Weights of a small contrastive audio-text model.
Model: encoder arch convnext, text encoder layers 8.
Training: 7600 steps, batches of 256.
Rows from block 5 of the audio encoder of a small contrastive audio-text model, named by matrix and row number. Rows with one number within an expert belong to one neuron, the router's apart. Each number is 500 + 50 x the weight over its row's rms, rounded and kept within 0 to 999. All counts start at 0. Numbers have three digits each.
Before each expert's rows are labels from the 100 clips, of 14848, where the router gives the expert most weight on average: "top examples" is what is common among them. Only what is clearly more common there than usual is listed. The data: drum patterns on synthesised drum kits. In brackets: how many of the 100, against the usual share in percent.
# router: router (encoder.blocks.5.mlp.router.weight, 8x256, trained with AdamW), inputs 64-127
# gate: expert gate (encoder.blocks.5.mlp.gate, 8x256x256), inputs 64-127
# up: expert up (encoder.blocks.5.mlp.up, 8x256x256), inputs 64-127
# down: expert down (encoder.blocks.5.mlp.down, 8x256x256, transposed), outputs 64-127

# expert 5
top examples: march (100 vs 8.2); snare (100 vs 50.2)
router.5:576515546432493522549475516542518534499523438512499548562526436493574491546533638455437466466438513470490454546520488490449506591511456449490478511454465419507480512479408437423453545480516503
gate.0:496475444444567486601482450537459522420505476529458461535535483451581476488589477496489584545500487481462560461457421439561487462599463439443559573484469449610507511468549512464566474369436540
up.0:456479539521541409529507446514543467556559553572542485457493477459455489539485506499507524390473494558511572456583524495500550627590478527481515438536439518481442457479586507521484534459508548
down.0:553476583454542492409441468417510394415533556521516524496573562453463510525505469532464533464454446556566532525597524516435495552527426533470495583449471485528538594509547512540464446474424522
gate.1:519483530466494477508496578480540556468514480472374513466477597347483516450510471505535517422571552492487503459388519547434472505409592486568463451575461472499465474386425494461572503525578440
up.1:562416554527456445452559479566493585596412494554460469609466493365502544435544506482557500456517484446390495513464555453477605481490512485413564544516439563440461464513458523484527516480488504
down.1:531447503470549465466545542590478576540543453475527488546468500522453491521500471470517508466499490497493510549601469522501459440533459450477468484459485468502473486331514529472624475539517551
gate.2:477484451457476440465522495461529526559503489522502508532454515526473456461589520555529540466474357475479476482491479493453470514490554403620436454476477433509394543413487435553510486563500477
up.2:488501437430475505526444428358449550478482523470453461525441463453552565592542565480534472465424493482412500501531438471455561529450551415631514548484531466515526371547489498588484553464502483
down.2:509546545522543491460533462496457554449518416404494485492485562445507515440541547529509540365452598574441542539553588490482538469554575497647491433536432495439468502509491489579445437513479417
gate.3:553491523504453474403439448532491613483393490475535463538495500496479480473511441376611510409499574553480434469437465510441502557448475470499467472508459591495560491516606549569489528422566527
up.3:515474473547480513535576530488519483425441538532558356473544494468509468540451520441506435590515539482514485576541483496475487520473384476547406535567519491394444447441491524448464519457513551
down.3:533463510494506476527528465560488435470463452595527451546481436444523495430498413518430494529524560559493404446436414431487448488441512462494419484443539569558556577530562515441587515496478546
gate.4:514558494473531436520585587532519449391474492439529468512487460459507464458519584448539520524567473493493525324466520481461525420490481516473522449490591448545448473604481500518521522450427441
up.4:511505504455538409434474526495441477499392578510444520494561421488508476510490500620499550471461398648432500490489584451414382522488429487409435410524546511519451600578430531515545505511512550
down.4:476517534550550517561540434486543586495619500537485507479500524516518485546546485557536400485422620494484471473550447557551500557545507587586531525491515521510574516553557541580556532592487560
gate.5:471496564448536493540499450556554410546520451473504586527464491459486473540345497524492530490496525470430509520424534533497463561512431479444452554477496438596526472450442453545488438464516549
up.5:536486434555500531489497563475411607470486527513467439472512475576526505468626515491480456509491501524536492488545482484475513388539568545586541460507505585438480534509542545438503538521484470
down.5:500468554497477619526572499478455526500573531495463485456495550501451474529522389483490515565457398455397578487505552462483504496460503440412468626520436428491513525492350481468550542529552466
gate.6:449486490489438387526497461595503577490514560554494466528533494498399450528450474409513566494449495557542551474555538550599432498474530542528480457515480565463543491571466664496486515489440507
up.6:582473547560541597581475454513450426420449413469531472519451426476586604394516515539443462441585495477478466524469412534576567503527472500450547543510472447568419559516614428534565506528503516
down.6:557481521403445528534508426435524526515562518506503517514525625464563518425512547510537484506511497469477462541476559473466588535455405479474489542446595497455412487501513466527388386495463552

# expert 1
top examples: reverberation (79 vs 35.2); text has "reverberant" (79 vs 35.2); bossa nova (42 vs 8.3)
router.1:454503555536492479541509560427463449459540505470517582533522548547502528589588460478534546479496503539555596522480472508542529464512489501481454475569491496486544514529691557481504492466525411
gate.0:465485444531459428486611489472473543495553566420451514458497492457583450414470479432518489467454497562476481569469563615454555536537475561521578589536473416529410478528502552571378452568526580
up.0:479536429465524508476515494423443515466531449568544550378472422442550432443535484482482445486551558447531471621441496526511449504472538474559539542547478489563517422487561488557516474619449509
down.0:489480461485396411493512569551541460427592530451562527536450426529511477412501433455506525518525442486562535458509538443506565550573438464475483515509477465550482531502470472502542460409552476
gate.1:497452518561469454456482534480465520527552505462480492470445485503472519405487503476453450560579546429458585527645458543504457479532461553567503468459558519468586460400557501583511404605460480
up.1:486461499480482480462446536515531527501483531457510450523528484505477601494574503461508530576498565538479576488604362547486422493550457529521539493500465492609535458455450476560558475613453489
down.1:456492517601558528526418487500500455505446575447525513468424559415426501550510414433517524527525466528519397450505452500423523514494492483567481544523473513484540531401529523633491499608561561
gate.2:554565483454497511434535498465470528492553456483414495521498490513501483577425504499504466475486484464438488527510448533456423482465423407522576489426456460624482538434539488545527476450429555
up.2:471510439431483504523493463567483474414473529544583459558469487523504470422552481423427520428514449562512453474514511488517500509513552436528351412505508478541574414468537496521494460479472370
down.2:574467511501534505476490513438587505527564485512381503535509514512554413389497527516464566587539495486558455589522520549419486504429459532499465413464515530553476522500498476545520437470598491
gate.3:491521353487476389502436559487544477464490549487425462460434508590454471533536470503414467578542387473467444466467419457500435488493494526549460536526571593493585547537471522415403503438558543
up.3:504442576504483616500546439480457467526516546463573529436535520412520534457462550467576440462362569464514511538543506514498485517534502458468564433520468420438433407430466511633598507495520535
down.3:393570408497614478557515523456514471552425483452466568426513452461527490450420527528493541451565567534461474592469483518493611494553510469518562535458512550550496489538471432529540491488622404
gate.4:404455432604417412523510462497534546549556456520434551472436594518551527506472422514553540441430544519573417560469532509563474541507508491455462563477411548560539596481553587551502423492493602
up.4:508521476483462531520517478419440565415480492576475538485517529519494512470572508513428448366566498450502616455515440558433493585501510467550436394441530542475498532519546499514539530416527492
down.4:492479495508494566556447520455511428507627527490529536480480493528559435455488547532406466538519453493503550420439507466535388485466457475439592577381403553508494478466531472546518455449551450
gate.5:484410529490517514444446541512571531514563551490406491440522470571520595427599554550521532399555514557506569507467525447442513380450528431491542450477479489445496566488487546454463556547432447
up.5:547560481513502564511531496528442446476492444506510549535391529410519429529417465469470520570399498468460435538513513494547506621577432612480419569543556466545555499496471418539557497470552568
down.5:489477547626464518538508526570485573474491528512471510484521511578548485451473490514433469486479410477513479447510485496411440441444502459545448534560493471455391531465509425549572450539508526
gate.6:522440472458441413452563470531446458550482501465518484436494554462584453546506471493417519499502402561513516479534455527534469523543451488490448541435493562511532515489421503436575473498494557
up.6:501469408440497440462559499475458487502606533442551509470532598479541493608482591519411437425442412607569501489480542521541460436544474523510558498421455531462506474467504446475525454433528500
down.6:442515523404506528444576546445479490588494399482485468406508607512510464528480591506439626534489462497522534466567498526537472518517491479524545494433480424509511436561527474504485432466541522

# expert 2
top examples: march (91 vs 8.2); tempo: 160 to 170 bpm (48 vs 10.1); thin (high-pass) (36 vs 12.4)
router.2:455528532391484480466514512426590460619631507481444441451608554517495469444538357522505551468494427507556487502524481491507413495471519524417435496567483524488450551497481411474603416429512403
gate.0:480421382479437424449490376488491455498565472481486549655387539508494504537529469544542512572455560507522490493473462426443585463539507551476442477455548451480500455590432480536470618422582493
up.0:522550551448617493513496643453566525446435491575493431386528462520526571541511469429559469498541469506425461520500487560505416493415439547458521477521467501506472443500579606501550492606495501
down.0:469470535524488476499609468486485536434451486422463487442544487456436515522462478438533504461496484502547455523468505622532493484625515486430516569536483466456447472457563494514479521490618430
gate.1:490453586518473625551559488500493556427503422452495537430492424550543509479497527393451515534477467602535523527518489483432497476492369587445426559447475511474499453486569475522428561438494466
up.1:459573512477462518455428495451436500594498596460504459498560533490544583446480531602554538508511475531542617536625533500436499519446501487503532402512538558449570523499482543396570469538516481
down.1:487572554429484488571466578477459525493559519472424508452532523555520589554470501416504544423484426548607443510484528507603481514531501597422504586427473511528565524549413461448463485569399498
gate.2:615456572496585440494434466475452524517514522529578567476564403463483488380370517524568542487446452560533384531529567616573450443545571422513462606567507460562458424471511461544387462446525506
up.2:533497490531625398406473509514450533467501502500535541439475365489473460444406483517550622493532513559515371524533511555575498524582554433582444519559515456568519480503489501516448489530529499
down.2:485515464488450516479557522551434529536632543490547511618515547593525574487376556527473504470432556566494456474548485545523488468433467522461524493478511506397488469465534502538547467485557525
gate.3:461450547489441510500447545488571455559552513506472477441516547465444423516444459479502469494507515560499506575486543527548544456534524443451491509477541503482477479514548489486515654550472411
up.3:438468616518484555580575557513572476579562489527500432514500480477504513455503534522535479512469453443559482532423587599517468433546495391477495492474485542475499444536499494559458534505439457
down.3:571518559446416485437599564579508528359569502529423504540473506547557574551465505630576550439518559538457484503519495515516534498574414532492562496479464527425471468368518535482471437482484563
gate.4:446544494490451494471479572478425573491496541509443517493495464528449485482473388443486562458388430554523407453467403470457597481464382537513543572587452453497537413504491488607595425521423584
up.4:496470558496552501609563484435580506580487466507454475488465501534518511523485532556536448530576507439497526568485517566517404518430595487553496432411528526447517526534557538453386522462556501
down.4:545609540541544498476505458501508459529519431524489434587391509527512455515518448497529567454458548519460504483475476398590463524464500636513456533493583418436536491529428467488475525414550452
gate.5:374479484518486402482539507503500508511468536524486474458480495533532487483566439535490469554549550425512557405632557462426451432490512498545568530544482538533494481518498460556482471560551443
up.5:600504510434539540564463540514507480496513437483463489509487531455451448470444508437553472504462533584495540494470450572501492534536448534415491437506536487419503453449557544541446463495455595
down.5:529466515569499486480500539454523487551549593434417449456624474491467466501520514532541513477539476431521429485626500454490476499507541497433506463573537529449549532426472456521525521438553499
gate.6:461557510459519612507466483521466449613487490477507506464504517382507509526543533480582525561487475536468483549512563478486531440512458535501465427585460519428383497479395455551488469561544395
up.6:438490479508528594437497502501470529526499399466487532487511523478473393573474551532517553548410497523425590605483538549506504403454437550456474487492435583454494517490489387515453495469559403
down.6:507514459421596445543489469436533506499475475538473496502469471472332515512496519626543485540535485492444527464476545565524456541498549392506486504398417420517463533384500594441498496551469508

# expert 0
top examples: clap (72 vs 24.4); march (38 vs 8.2); pink noise (36 vs 7.6)
router.0:495591484537398469467472504492469534481440549494473536420564519458546539432449454572465534493538511548471430407495401489529508535518413415544467530504568544512508426458453590528523620487534456
gate.0:502504507499493541478472517485538522474551472399487373459453475545534571497482532604466481545516434512433474511489485402509413516554409475557417516477466395546510603517540522555566517530527480
up.0:477554563473442471539510466375525564455495508462489522434486492492466487510550493504537535560467512551520546450495462456560491587512542582656454504492467525457500595517560449430515512597549503
down.0:493525514514467514536431441540472526563544486417343463529440514471453447470457405450504534488459437374526463451438444501582474561519476462505499463580525468605517580424533542654481544526630553
gate.1:450476544491525479519472518546509457466500520479462556535523504543538559607453518514515551507524477481459445453455495552488484617494452417482558527460492506580553442455543500537575530451436382
up.1:477514486579460450439436531451518439491509537559458522499493437502525505567447521569429529519486511443500439503569507506478560559454433432522552460456493513545569392539605527439645512501431433
down.1:539453592445533461491518471514475481564525543500499473511489480550543593573532471442568488471461550551479508454598483407534575437501543471449594493524465570480533555571593494419527538594516468
gate.2:431573492408522435465458497456510499448402474428492443580438490508516438591558513516502511434478430488527520542469544516537511512494470461528487497546488463548637612433475527592453483529500466
up.2:470556500540497502515483535494534468439447393465410422509381554524520444455514463468498557465455523504491422538549464450584518489537523528434553534516522484494418520473486452476514477412484579
down.2:453515520428572525485446551414469435465504543550526440506429472522550447501437542539538476519582413508471496494565484519425488495584524468434541512484495539461457491504537527489529544525495525
gate.3:407545503548519547506438431542475561467491472549517518480502519498503486477462502476468489480485439400386478530491505515450481398519506528467551495559575578451375497551632513545486487637467495
up.3:547450497498561417516480535482493514520556542429444460565515405524508482592467503551525532522457517602676524536435522454514482604516521463469519540480469537500557515519434453479541496438459544
down.3:559454548496506465524540508557498586437545481454544562535496453505564573454551490500587510543537386465465418508498524529496508434575453462544571505525462530541457502515459555578550571431523492
gate.4:491461573484429549534476494479559526446404556489502531481503489408615477600551520465476528437508527495493532456504492475497547496483407385539595525465475527552486582569513520448487491501501493
up.4:557494457553457517506532534541533576451390522484367475467455418600544507492477495407442542503494514535491470563448495513495518513500510414528467462387511488427487502507451566553514653478521488
down.4:499481509556480438542508430506558564498413566490434565526496538531496633534438540437460561550499519508478353484491434475406544492464493513625475508494454542525497530371557575532525460472498542
gate.5:469520521473517554497560447502550555515436588456494524409500525440525563490463475530381556439442513468404555456362499540517463492602457371422480498430557548545418512623556457408523449461523483
up.5:545538489534383461480539467551427572554473459461550393583462446570461544503439523443585516516493502430503490499586362554557473469543577486473515565519451517519495478582578508581489554471532535
down.5:456533568435534438525525515543513594486499539505520511498529486546561556511525476477495540396498505551528521571508550464545405522456452490512482504466418511549433604488511532538518432539528481
gate.6:449506508447429549447597452483481462506590550526500486504575622522553494481469574601405423437467475561492496527518477451447493551553465458482541483530506499432523513515422402601549591551466462
up.6:523579490459478510528543487466591466510492426500539492535470542442484506462481502538464533443471423553519457435445559487468530498489463478515554527408445443495454565529413514534478510541518513
down.6:348573479557540554493521512544492516470478455488535514515542532502483496521404458454520504581480514557565607491529526515468532443417494376435468490545491518504466426450436514482487470526456438

# expert 4
top examples: rimshot (80 vs 24.9); bossa nova (63 vs 8.3)
router.4:464467522529497522504548494519464470473511508482583423474377510422515490584484508436458467514456553454517507476512621529511550417394553574533541440537539550422468497500514605511459536570478487
gate.0:401589587574500483472549496537494496518545563426547369560482456461461474438434565364520509437409459458564467515402485554453486437528486524557524485538546559482435494520510543514391448475463385
up.0:476519441510470513534420468492515565506417373573458663557485510559535531577570486588468481503527523499500544479566465444432515559536489432525437589498472564536505481521514498527564517456549600
down.0:449456551469509571510507522501474512505611583537428500557434533545476465366638523476574489466486522464433524521483580492435412600443556490467528579497499565503537510541546535594558441481517478
gate.1:540547518498493569518554490542466442502529429487471500602490485538543513451527461545589516445501512530573510510458587524501555497488481484501508516514498517424471446451479431487598480431550383
up.1:466483472395465415584518453561400481438516505492558524517462546560578486518503482490498537447503533530570494497430447541459464484453468405434504440562570445472546470452500378474527568450532492
down.1:410596453488471545512395553561508428479478543538492512403486502442469475530459467442435438473585519447418503533493433526465423456458526524533514513550414576491397487427461419444459482531506408
gate.2:526409493471526570486431550539494537502555502447510432504439480440519631455461512432505586568459451595491511549535519449532454396532412520544428493540529514507588541497519417418481429465642489
up.2:490477626504528526484480500588600568456521491493493365470446580476464509528477490495487481463528592489417454502508449420533443532524536487473459536550491456517563551515422542407521524475507510
down.2:461511492425544557551438502562474440503583636535531416523539516437521505548469435518413485583607536462504572518447519554534517436492471485602459433474482477600501463527561509421460563644441488
gate.3:500440546535503490459504426538547508525453446428467524513573678497487472508438520568511471479507564543476481426407535530553588443472463528502471537461482438402513391609468556576464591482506516
up.3:444463497516511490497514470472571496499457492502491485477618602516469472496474547566438438463497586556514535445455555512512585467473611584508565539524435363450530456550512544548470542502501493
down.3:543527446564528530481522390498506447557403493598580471545426483456512487505565558443542550442494485421436505592501520482433496551442538567500561481501545561476468459506507459580494464550611424
gate.4:466520466511519559408433512500536397481469614465426518515486481444462527515545497495475586495476460427510484478443633401490456568465526519414407499573519492400537541545469340478488388484507482
up.4:556525495531461548581590535472585528475561431528548497462548523587551483519450492529552386451501519528415517461472413525474564473498441488564507503480500404536476521507508630481519604522458473
down.4:492417498566552386511477465561502611522443459565421543602559571536465538518558375523537502454469555604500567531593484469476549550483434429419577505428575508467554469520438498479559580455471546
gate.5:506521468595477550561556538552474587478481581582502494428481488445454504513436516504462513499479426483574568593475488578559538418497472511478497580538448468432512543592438631554499492589485582
up.5:546499466498572426463425440435472511540373459478580491493469432607496438399518486440442533497578445567509614500463524479604486547491449454509508496462538559498573461548473438548497599511512430
down.5:456470454427528454514455536440494518505565436630519539537471480570538430557461539481469630591491457557465490456540557488537435446482434474463493548548475561541475469567550483562507523523512480
gate.6:521457571515580432438458545409527473454480539514513525483443479403479509396544505628515539456528500490505521434490528490558538518447505556547435566457463475580465538513568415458554476461631510
up.6:485426429617533490505460529511499522549523481466467468527536492432623457460562508441504474552456372483490526541534478424448510508462492529492503611568511556480400541539542582416574489572598513
down.6:525459476567460510445448523485502499416495528568545576558546532456489492473473557559488455500507505516473484490550414637494608471498487383497425598428505517526511492520518541539465556494496523

# expert 3
top examples: muffled (low-pass) (60 vs 12.1); tempo: 70 to 80 bpm (37 vs 10.2); march (33 vs 8.2); mains hum (30 vs 7.4)
router.3:526441463550582617483575484551444561470414506548545477477351427432554443597543560524526446595565538461529496450609497446522482443541491520451590541499564555501447519498514485500451557547454589
gate.0:499552533456536460441442537504483518477463476535565431476440425506445500476529520514505429516438481506433519448492514577515607319515485461444454464508474570494426453468562535443465548581480571
up.0:394530416624536565542489461531434385525472522531579581463554561539484530443548550477615642569393582478527470484416463514510423474460482472548497476492468498512457464463480536466462471552525510
down.0:491535544402611491520562517473533480536514510432554438512526417474572537448487434529540436521448551614480456534490530548462454573535434505537482496452416449523436372521492526485361448549530459
gate.1:516478480549432460517471486473485622616460523482417427408539455541464506420499524439506592509482585552450476484394525447486530483423481428509526496500510432566512496423478570528577528542517466
up.1:440511494532462519483524592487552501609400435552454462470473518516527519434458430543500454492540437548469525530590472472519500450478484468536512427439466420455501447486462499526555488574520442
down.1:489445400457509520387594508468501539558443544501451474547532482420571539514518524420457523488485514497548554475530472574559555465464493440478445528539436530526477505454530443550503458449551473
gate.2:531463452453523522475490431465560542508440564486456550419403399482497548445431497528495527545440441434576386430508558475438587456458567547519445500438552531575579522489434580396514439542538530
up.2:498509449512542442406426446522551506494524457451514433567605481497590539590465464536500519432493549371509535590524481494460491517521533432504512444489446543471391430547434483496445606526495528
down.2:464433533457529518461447542480453502448516538510463557495561460520503425449533587524512550505521552497509463516410437459505497423500520498479462515503573415447485577445575445471521482508556484
gate.3:504455542602457497419478468428475556537572449467523518407542488559489523495531568490475530518460560483477580464468510508461522417486541517448414530515443542510471563399495476515477427492482442
up.3:527582501578420510529503528491601373543497443463433555514489552474501486548464439539527532486481497438478454543467505500543632546425479462529476483430577434486539572513406491514455477460501483
down.3:518470469522545435550493568464553582575536526484523437417454522497612442521565460468457445535502610503441538478455516505402548537585515500540452491468486492458534521574478544577463478447582518
gate.4:483524558491591538481513484498503530569449402456516529447484469455547580464565505634586470462485447540471477571496593575477439516594492537460457488512491578458518413481482522528479467560512467
up.4:457415496525429500509511468487460522524468515445470554489544423488513507559474491539541521533446615438474446505543471555592475461450532466557541432516572396539490566527402542515560464340459545
down.4:529585533505472506546447502477488513513477545561547553508478487532492510516436527481522581518534572460557571508464536527535459486435580517555373521540485532443486525454475510457567523508485420
gate.5:552541484585542484524491515553509503493575584539616524421550496476494546406448585468546482446386506362467490471518467504404421516479441535437577481560488514488454583567464483536405542513512489
up.5:534437447569600526520562501601524510511504602543547465455496516478450507511476574501491560465534495457546496538506503479508447494528563431371515493466396464504441506500447487434421462520501495
down.5:484444422504536477482509463471543503422579499533599447478447479451582559452572437563570490494572545570536464540537560528454553446595473491475493522492518567464497517493484519500449554477513610
gate.6:522507537544548384500396569461512465539461489495492465499509442449379535523491383513445518524453467500538556528461518585637529563448552545473497509537480512485411514472535484525512447478545525
up.6:475488466457445616487585454453453545462593508513469477485499518463566488446478517469553518475545552485462459471565553446387472413511387517591518520458506452511577561506468497486418516484455439
down.6:502531422541550521468461473485476492470413464411512477429473493459399496535559610536474550598477439441516520528531485465451500434495503547500589476531467460506496572564508516490427522416552537

# expert 6
top examples: cowbell (71 vs 13.8); ride cymbal (46 vs 18.2); one drop (42 vs 8.5)
router.6:519527402483545540542446456566486454501465394502528504480436567516460492544482410388524477531508524491506487476549560532465531505522592592577540520496575481511532515521495554536435496535461502
gate.0:548456509548482434537426477567508412524400475451583481518463458495470527448455499463529389470511421591565541485492504412488488607502541419451538523637522473501497447458592412490579508452567551
up.0:502574499499509502473528449509538602546508436575519540532512454551545528450594451492476538506492486480518455497457534436531547505517508518583417483512507477558555476506473508517481595553383487
down.0:612497517495480517506456545480528506497445542415533530409565407502468564525411510540575470453510530514519494560432430431473503425569464522542460464535563558541470404507513558454535597438519467
gate.1:456446486505527579478517526428466369478454528487460448595463497452463478534425507488427543486542572499394542428461402396499404472503558455550564512485475460503540516525489530570631475540473373
up.1:484437428514512566487525487408515433494445569507484450584472479465455490505412474497427510506487596481414541424487424377498418471531545432635516517495441449478472536556509547564661456480473353
down.1:603445454456555585504511491459446428522455463454553502551503511458586498635528444492513485532471510440488644448468503469530568560582498457462488552448517540458498503497536570508424577512484528
gate.2:465468505547548378503511542567457531516498508511513405497514491460519430498573399495472454518450470461488465529561542375408492522500493527482546486516446476497568523488494517498423539445537501
up.2:444508513493522592503469456493535514486504468524480525505459501440452593460432566549448532441562480544447423527428445622514531535514505421436528465527506496491415514495516507454554514586470578
down.2:509450538510501557519481523438448558554411574509487426478513451389496564471441425499491482485570537425554510485462455536581481562529462459483562487426425452499525592486499501506537502441536411
gate.3:510499558488421539496481452479367497473549480416498542429539498541466465487458567492447461539419498591595531513515522459529453532480496474587475518457479447465524472557487487553489478481420456
up.3:550443465450429569521477486558494519512528477519481501514520475530550416498489533519439496449454590537433381552522597437569508519504427522494559517508578512487466483490440507526509457440451444
down.3:599526551520524421494423492471600528493546469537474560484562483441485422557526546500572491496531454483445488551524479532493505457437439464465461576547455542480445434501549458545479523598498432
gate.4:456509400526547472460462525514448432457521492502472571540493533456502449529495527528463489471476485508562453502540438386496494522447554553367525519392435533533488481479591551547434522517432430
up.4:549536596473514548512506471498526582531480538557570520457583449525523564552550534450544512488555546480505496483447574599535519455580442447651487532613548466462538546468402464466516483552560548
down.4:438504528590445527385476507458547468474520433483617512495461519462522521497516562423573440561414523549399606503489432453538527482462463544544581560489503490540478521524533399370468448459479557
gate.5:477478522422504476582477573528506524570576483455471498557457510567589520522464446439437507475412526425522474526525494502509500611486436644469477519563454511545534450473493615497382508498509440
up.5:500532508545433473353462499500554451480387506600534502463409507442494481443542611601547490592497437595492465511423609439506503514500509424555455561490537481494500520566435425577545504490504541
down.5:486532487535553427503491493459529521460503526373375606466452416544504504473500498502514477451540453323438464486488500540421499419512435581449603539391518468434458539482487620457544530549474519
gate.6:585457562532436415452532515449488564472518569456533527365516487552483493364480453499606520451533506550518495438474530435542516430555505465522441520479509481503448424455396594510424593405484531
up.6:472581461502478500452431515498542548509482384538604577559504488485445489542498499548388525514559509447437447459502502512519515465524474440490466480493508519482516527596529358522513494583496477
down.6:413470427448503470485512428522438569476463491543595533485535461516452451509502483469443504575499585407526489479460503528519522466463477596464451454391461528485559461551389373541494571467522451

# expert 7
top examples: one drop (72 vs 8.5); half-time (28 vs 8.3)
router.7:531463547513541475448543489515560412541442521445491501473513460539369563462455574582473441497483543495492502539454507446422531580508469438516476454427452490526474453569501439496457490562546478
gate.0:535486502498504438529443536499494445499544514505527499457519513472488465529517651521465551540465486480494477484490432493507507414510483487628533511511413420478463546448534400497470608443493440
up.0:509552546491518559481551502500501615547481436520456525431462541538458528499470438499535444484489501513512571502542580540480464550472481556427459502503562562415558490500456615528504347545536563
down.0:545431490546528557451395493498473495457460632518480583459533489518467407462533471458477536452408487608513467526545550465462478452539494501474474552404512500441494510463474532610513511494409453
gate.1:435450535451605556456544426473524481485447490454590515511437556512511478484490572474500425452449473577460496517448437524457473502458468490519505523511538458527555464414597470420403688534465569
up.1:477516491470526548461582434451507448420462511465555539480427564551569516493512539489509522473447510570499503561435439535479456512479512485472529500490511415532552437409552387428402649455482525
down.1:489524475465495508444459504487474507632478523459479458459446469627437551517572486534487546463544550467546451447494421477474494387494443503606541478478444552516575497553401450546618562524458571
gate.2:574558568457470528502507606505496425481481473505392534512499402509460474486465530383513377572546511518595463496539426539565609424478523491504521534524457491489475553418479536456539417500576520
up.2:477511467518508399529488415515502460523449505548571430491436530418503502514485537545456539421424527497432509475500582505435487503429432526453552553506516487494576498566527490580537505510464469
down.2:539481413511487544538505448505482586581493491478408519484452474508537521518497499657517472644517446519531420484434457430505517451435508525596587438511526584529475445531483499575592454501466567
gate.3:494509516542504476531531574348501575531449537514474431378544532502534581501531535549536472494490518528535514467431526567574469484502570467503373476435487563448496427494475473490567487541495458
up.3:549500495524544516492483417514541467562464448529509463571506514482497473555516510502559419432513439538488491475545488492505455599476510463522529495524527395496578509588438477438449475530560528
down.3:590529504615666533524523513469457565434507495541505510553431538616462575508534443456509551486537497407517514445366503484516496445445467570509473491473508383542466433526560541503487516586515534
gate.4:475465450520503493534512455496455546592555485488491487357416494487489574502536588440483537498490482506438420490488482495488470461512510508528528448562559617559526500476499511467489579468510611
up.4:551546576427440560481405471511463448458513510511489456576544519575471474504476500489489431569551552477541544544499536486447514432506513601547538525507457379424517507484580460449465508484487436
down.4:569491513510431497514538452480499511478478500492416466487511428546494557513553529565632556611407453506588594559567494480550479438442552520534507484470459466477486501530474458456571460496492388
gate.5:533535505490511546503421468490470525451504516455543389499561533494520495499484510480539489518433548490503527557463488450601498431518469643464574541506457467509446431591513412506557509537443466
up.5:521488478545508468495469547457442388512506498513395506437554529507575392611429531518434538487464604527537439521522509476529542452520471517458527510536486484422476519432520450423531536470477478
down.5:455473538583482449442589490605513514497425487534500486530532477461568479577550475510487427514503637425445519572472474603551508453476440583455562629467532365419461500429527512467461582474480437
gate.6:524526521422621607547564452462420472509550473473517449471441513531576407610545568527453492495463575509461471458541398469478517458519476453436606484477454403576479555499601521526443473434441503
up.6:454419528465636454498511510481412534513524472468500425470499516518488472376557442504500460452556536443357482453452459552492512448545535530493516446463556567481434532530452539606505459424493524
down.6:624436460506419513529549552487497474476525436531435531482546501532579442470491353484583487493609457568536547447481445556405461441452483431332526539576498586521575462426520505468539527553505528